Weights of a small audio captioner: waveform 16khz input, decoder width 192.
Rows from block 5 of the audio encoder of a small audio captioner, named by matrix and row number. Rows with one number belong to one neuron. Each number is 500 + 40 x the weight over its row's rms, rounded and kept within 0 to 999. All counts start at 0. Numbers have three digits each. After the name is the row's rms in percent of the matrix's.
After each neuron's rows are labels from the 100 clips, of 14976, where the neuron reaches its largest size: "peak on" is the class under the peak; "top examples" is what is common among them. Only what is clearly more common there than usual is listed. The data: short pieces for a synthesised band: melody, chords, bass and drums. In brackets: how many of the 100, against the usual share in percent.
# gate: MLP gate (encoder.blocks.5.mlp.gate.weight, 672x256), inputs 0-127
# fc1: MLP up (encoder.blocks.5.mlp.fc1.weight, 672x256), inputs 0-127
# fc2: MLP down (encoder.blocks.5.mlp.fc2.weight, 256x672, transposed), outputs 0-127

gate.231 143:463448457505407592520510483492539523567456548539543526461470556502544555479456537548600518489532544516598557503525462445507486448437516503558575505476494534511460525467536512497508538528512529535484510452473523518554467461578462495489520545539530493506504545448491505582479479481467484492491547525538507524518460484455590473456511570584522507516479460431530466476484441472438473426483
fc1.231 126:493456501453453586496471418490520518501469516533525523432498504517546518522409523497555503506567573505607535537546504480494507421403545460518624492478520550538467506430560548514494554506510540532543458464477487549565461472544499495507518544504522451493512541439446502537481475527451483458465538480466492505473428486483541459465477562565500502514500422452522485470504461506432541459486
fc2.231 140:482500464448461461523452439536472480483470555513494460529432497484454530454525529451493532571508535540477534537510521436532489420436465475456439540437424427518483510396488513544471486488534556533466477507515535471512546532543465582431501526531504520485507477593473505489536535470418498453526440494571462526516514487562532440505492486499551583487460536448482476472460539517491535528501
peak on: no chord (50 vs 19.9)
top examples: vibraphone-like (62 vs 10.3); melody instrument: vibraphone-like (62 vs 3.9); thin (high-pass) (37 vs 11.8); marimba-like (29 vs 10.6)

gate.108 096:460520445480426479508512500510522494443461435529516434536529504503492422381513514486510480488532526503462477482514466462475512531458485619553606497505498451474460525450487400543535516564427535475559532416456463459491512493543444388516505445500556515492475430465485545510463531512495543473488494462479473526525524469532500500511487498484554490516582477573499484554527505515472569496481
fc1.108 098:497544553461459520527522438490443570514506536520475531500505534527414517456472467513469535501472542503535483513566448449445496426538497477516421535470528545485575385478509499498511488478492489461511487556485535544509544580557502529490539495471503502505467603502549526544505490487463485412513514547471557504530496455503533483560511514514469563510458528501490562495503440486532520405487
fc2.108 093:490474548519556485473531487447476526583432529503551535588531493491542494506438470447450480504491418580467483561513465488482511530372505420443542508461573483461555495569556450499488473493491536469465505501490605549488457423443486490507548501465461469487492534512495508542502486530465514507513502538478429534486489540462533560527541521492490488548463485462515418497492464502540551510499
peak on: C major chord (90 vs 3.3)
top examples: key: C major (91 vs 4.1)

gate.42 057:511444523489510584429580496437514492554496569511514544569417558475449493514481514518554481484442589557525382459535480553458501513518463490420537536508472478502445608490456532493536453528523522497551557457504424505513502483478406564554485504502433523536496556503519481482416560496498471584585425494459589461531526471513521522432482542493489528423546515525520485410508525493529473471564
fc1.42 063:498481540500459517509474478423489499495490590462559565509539536508496541566566478552429485480514525470540435502381524515563576457489493443439450499499491509518485465524403526463513520568527510471452546453472494500514508539462454451498553456529470496492545491544477549529530511588520503514533498569570510601516501468492508471586505507482506525516500481499518411557573469540498531464490
fc2.42 055:481500526521473536524465469517444517509511468517560483455520566488480559460465488466470491497528529503555606530425534539533541546549487471486535512527454481475504477473502473434448430548548528552508547538425519541504521548467396486549526521557551477534487503520548428510441490516452504484483471506522517491538394508546505448539547483502483485532494493488508510525494430466523513399439
peak on: F major chord (29 vs 3.4)
top examples: key: F major (34 vs 4.3); key: F minor (32 vs 4.1); thin (high-pass) (28 vs 11.8)

gate.12 058:521517562550516499455431437559475449454499492470471474488502484544515468490539459444508513493492501475500535536509548517570483525556480488524532501540492435490519503502381517555517492510553465497522459478438470480448550508482471481492540553523467493513531455454461473477537489432437557494408500452483559523522515522464403533450488535578476438528487442535550520478467532424568442430462
fc1.12 063:493506557574469534464392473549512479409539542481488456494484551508496475564521403471476597574503523525512526470452504571543517436554505516519453510531535483494475557580466531609539516533519442491531515402456549541461509533520506470560533466525500476466485470487502493523495496443474550519476498473515521533485542546441458504459466562548499415554514461484484515510485539466535432472469
fc2.12 062:550569504517496420509455602571520482504502444510574455460517532443471475447477479469507477512513553509557538436471527518535509458541461468560491491487464469465496473550486539568501541412524514520504475485480491547518522557535484509540544486561517557542499525527473508482465460464555455534518554569460486507450564480488496470513520537440464513441526505458458520541489443456421514432525
peak on: C major chord (45 vs 3.3)
top examples: quiet level (60 vs 28.7); key: C major (28 vs 4.1); text has "noise" (26 vs 10.1)

gate.605 124:509487479522568543438503591502509535531401465461495559496529472497544566420494476462563571454502504506487529499479481463495553520438557462539485484464499490564524490446443469510555538514580508496469487502514425455539524484462458440552529507458476513534513546469444531444518473571460542492530497466464461484505475490435486440528496461484581489545493501486525530477548527543489511492545
fc1.605 120:451500505479542483468439514526510456476452517529477450553496506534489495461506467473461474496541529444485535485525522542410500502525586475469420410577516511495486419518488473527513456461519474497469472508498453527496479447470463497570445456515459476454452557516498478452496517567497495531483486481533506495418509453451515486606494459450526477541462527518529502484454506513482433493484
fc2.605 117:521468553447538406512471546605499418533550514471522526545492553543510482456460541530462451542518528481519536448507517475546444500495514544484540460481491498521468472459475463512581428536539587510433569507542492529551533495452479491471466546516460477525554499564540512496486483483565533483445563412505499468481456445523522468553483502530457466520507487471499525475477500473532551475469
peak on: G minor chord (45 vs 3.3)
top examples: key: G minor (56 vs 4)

gate.171 136:459435518557469498503506523509505509456541508555449441522492455507508481482525517522511508464505562502488472559386485574475490533463494559404509482477579415452427456507486510546487443512435554480521472450495424485491515475510480557484446518484554490423495491512559425471471550569468485480396507518540474459457549511520517454508476484468446577490478523486471507434532486503525444518560
fc1.171 130:457431553548501542493530526544508525439522492559481452489508490500490469497535525494475543524520520492506441536429519567493463488475493540418524443470584466447476460494486528519495454568483542452472505464436441511501505514489492506523487469468553495502434509508520458468440532582495446458409549546537541490490555537507482471503507512483468563505468512404442536424505514542521502542516
fc2.171 144:528454448492454549496498518513507487534554518501530595522543603545448523519558513531500544548519556501551435472489454412475432469546446488540567475613530465519544465477533496536480506490480462561490532468520544513528508488470542477539483480534522467475543534475531547512544552543489464419533528559419513439498447465507538470516481456477519427535531520333533457474562511563547518539509
peak on: C major chord (29 vs 3.3)
top examples: muffled (low-pass) (41 vs 11.9)

gate.500 116:548500471499431506523534521499429456478523534447441485546493573538536526517503448553568442475508466470426438543569541533507524539488501536515459499541538534499425497449587510528469542561533521627530472426543527489454525496467502500575389466576412459510514498497528538525505484482488500467495496497443554509468541528477465514541443508545477475535478438447520575466502606555449455545525
fc1.500 113:524455485529447580490523531431444493481496571442479508532523469519476510543528464580560487452535416474443472541589578569541555531490486517515491488548446502411422461479563435531472527547502539615530468479563573496523512448471511488485427451521489507524525454531563605500488532492486501492467514473517485474504513541454468509547479450546506528537493423476490564567495569519416475530570
fc2.500 125:474550459575541493458477493419416547522534505541547480556482405537421455458506446529540547489473467534559521490514496584454478485513503498463515477547540477481525468497477437466433539596560546460479485466529452448480554514500446536501439539463521503516532456540492507411490526479515512469496425461484576434480508463416509468487481485490541489513486514496497548453490526530481493593595
peak on: C major chord (69 vs 3.3)
top examples: key: C major (95 vs 4.1)

gate.504 132:537456486451490485475561502537539438559512409548437567513543389496404450474534519527506498497448465397489468526507548572531503540491495551477499433533497511489514416497507508522508533491469445533513424524541497512515481477496473511494487473497465530527485462469515475465495552526507478580468501491491534492518466534514443509548550523515538593564461533449489512472491541578560392505494
fc1.504 140:471424521507501563463531540503455517586509539456447545512511473459477509458513454434565521440452493492543534425509456554558482435475515554552443486482499476492537468460488467394499482476407543468490501515481502479474515441529518479457515537499553437503536528460498529459472544544432535467499523490543514460515485476516476493529541527473583518498470494510602426503520540501510526525482
fc2.504 125:522478510449499476524503578541492486504533463457498536432467468461475510508523543557493523428491487376424578512497498506456594472506534479455491476520540503446469452403525466518455554532509482559427442481543538480469464464471534523464494523523539510467473482520522481451461543567476527527504465552553584525495459503479480556535478473576525538466416512485484456405540541487520558511554
peak on: C major chord (29 vs 3.3); C minor chord (25 vs 3.3)
top examples: key: C major (30 vs 4.1)

gate.29 151:473519485486453478429519488494481526502542479466584532517472509499566538540452558510480474457492540475490528492463454515486467541394549577455514494510491467506515602530429466419537507545476510471518536452546526523509533479455492455490479533489487466484469462562537510434526526506455529505444438459473493568480496547521463489446482542534472531532465474539533417504450552439496494544464
fc1.29 137:454571530490491514480521480522427546526457506521551429506481438567526541436487475485454487469453486583455455538475467464564505493574498452490495460504512522510524513538499517574550512486480456456473563529548476471467519521536499426505503516554461553496459604413426535502476481541453456508541532450506556471461527531566544529506469507553581438485551441519517483442513603514509526493522
fc2.29 138:487519543553434531492528489462494564522491527478574460442506499521523484545522501473499523492567483553511513557522585499489523494591450513489512523510441446494479470517477543499530455516548533560669529579520474507434519541467550454499505488529530539513589552571484478526469432503532532469488514550515560517461454505518481486522542494382501471565470532473509510490510478589491471545542
peak on: A minor chord (89 vs 3.4)
top examples: key: A minor (89 vs 4.4)

gate.197 021:516551514559540449461468525474442466548506532526518491498453490446493530549524459485492477477492509480533530501444528521598547484520508411461485464483562513558517456494473510434423524539514502459476478499493480447519533543477425437499540505465582428488472515531487506539430514491472493520451467534456544420496450525500470569503491421504500488565455473507474492527538539489533448413479
fc1.197 040:507388474497528501521498468506546500512475559532529512501472513480521475518518555499456522503474482495465568492539536531485487501518506503519523462511530430436517540480541474531563428570467472462529510462546475384539496516522526469477453483474471451505403512468472502507485529451480551451453546520446509508558468520553479519529549480492472522510531512545496523484474479486484476570488
fc2.197 026:559486524501550484458496502548522543504466483495519579476423481484510532601533567487538458508482515507496468480561556527458468508501514485524518453487559461505548518470467470527580439529506514443579455485515535431463481541488473455487403506518493464503521484450480527481484487461470530495436493418516521490537441582551533483540584497551518514433503535545519484537490502510503406550450
peak on: G minor chord (36 vs 3.3); G major chord (25 vs 3.3)
top examples: saw pad (45 vs 20); key: G minor (27 vs 4)

gate.61 117:478558470490480519540446477504526495519493469479495473450516513486561515508492478561465539484453459453463594535519507484564443459510536474414545488473490448500489512573485594498459538524518451521534533413524552486487559546522520529480437479504437469470506446474554476452464609464515535485484558512520523479513521499534493490537481541449496539490464480467448483551569539496578549480517
fc1.61 116:489501466513472475530401489530510471484492518463560521486543559566476405515491541474447452474515497461511537478517465478515561538511534512544457525492468575502494515579462494476492470470485490515505481495490516437506540531470414496477552497460507484488480445459504456522505503542551480574510399521519454447469492466506524500463499429491544478482472461444528485396505460493463466489508
fc2.61 126:513536479502486541528501493503508504529548522519439492530521498542537511436507482458497467579427528426495486443442519501461546475468466540512531507469464506507462423555445576483521496562472562507512561464535477452552452425463520499478514470473523451465588514446467520486460505456508589493504428530558424453515572553531568509472547452500475514536508469390410595475501499547537537454529
peak on: C major chord (37 vs 3.3)
top examples: bowed string-like (41 vs 14.7); key: C major (35 vs 4.1); muffled (low-pass) (29 vs 11.9)

gate.379 116:483536516446508545396494490516553501447542454428472559438513515500486504507541487466465504498474478468510441530442506484440494472456449492495564555516596525544502387493558496528493483468407497516469463449493505456548495511527560549529463486513494494502495488527494534524508553434520546438501560467557513470489544509503511534497447527456496464545525524502521495449478479476504527474488
fc1.379 106:425465478489438463511501514511477480469571561537369495447580406472474472521507513503496448477509549499453527514450529494516557507510472480550496551548565463545490476460460456502487511455490534514446574512475440504561529484490522491479480484427510533507456517530492517554483498559513526488472496498533501443508501484546439558545444523446513522560480448471565476486502535475558478494411
fc2.379 112:493426562524533502485442443574491473505488467501486559515466482508526508477506484552504545522475483548476479489486484551502446470496558483516501449561465502496570473520534529522497506467504497520470532486390508485518426457533464430525475454495506541512492558489455526507503472523500531534534499483544559461502558493473536491451589498535480503487486516475436525478510613459558537517441
peak on: no chord (66 vs 19.9)
top examples: text has "noise" (26 vs 10.1)

gate.294 134:524575410533532514496556540487458482579468579466416510578418498454531462472572560513509415469485562473517475500523436541528544533455551466434534537436498533497507515477512510456498535468437527506474502581467484537542472455541494551542504495509479496487482492553482498517512486573492436514563454455457574588470496551535460490408500518471473501519513469464523439527517523538449471524561
fc1.294 126:452570543484491501476479509530564521476545481485573490493564477531495485519443470526496537469529528578486509497488535498485539466406461544498486468514516518520551546508464474487550538545507492459412534470477494495513501551490496438468530522490552481484510521464453509481530516468435529540432487549510460533435459484596521529498510502543531527446475520451485545470520527460545449572415
fc2.294 134:424556591560460549518496459519521486521493492530471464505541539457466533448527499454440526453457510459483571524547392495460407473510498428540472522493523512558532465502478563468539479470456548454482466407477438454505511451496474498500514499497418450598552514497505579474506477512480563511553462458440496523517545526523509524433545539550502570416439471420446523528533502565500496523553
peak on: A minor chord (57 vs 3.4); G# major chord (38 vs 3.4)
top examples: key: A minor (58 vs 4.4); key: G# major (39 vs 4)

gate.273 130:516520469526516484501541460511516465542527482566457408453473428504525514547441550607555561558534472501477478541459477492520502453475496480434489501445447527433479551573505564516542588509482498521454587492477407505445494466513459439488478550503460492510582551434473502517493495527525488441511429583499525509522527503458512545431437537517483480566522502516513523499509532539479573550442
fc1.273 123:478550498524521487475553510417513448476558436532579404491427503573465506535553550529489485435608486489459464432430475481486439539527482536530517457488500508455531550537525521491490474525518549486520487536489507532494459500557504500496486438519472529557523545522476499536425537515487483465514408488532506507533507563447506392458448466525522500550531532539477478467546501504496511573473
fc2.273 122:438508480498525487452477491468476464413506494437494466526496515494459574489538489553466465520505554533487525482495391553474486497552480460441529474535418479445523524468574509565530525503546502518555468554477515465480507529561595503558556501452551526470497521517436502443513518553492418554540458519504500520416523475408472577532624500489486468493516501499461523495498528448472457530594
peak on: C major chord (48 vs 3.3)
top examples: reverberation (67 vs 35.1); text has "room" (67 vs 35.1); text has "reverberant" (67 vs 35.1); key: C major (38 vs 4.1)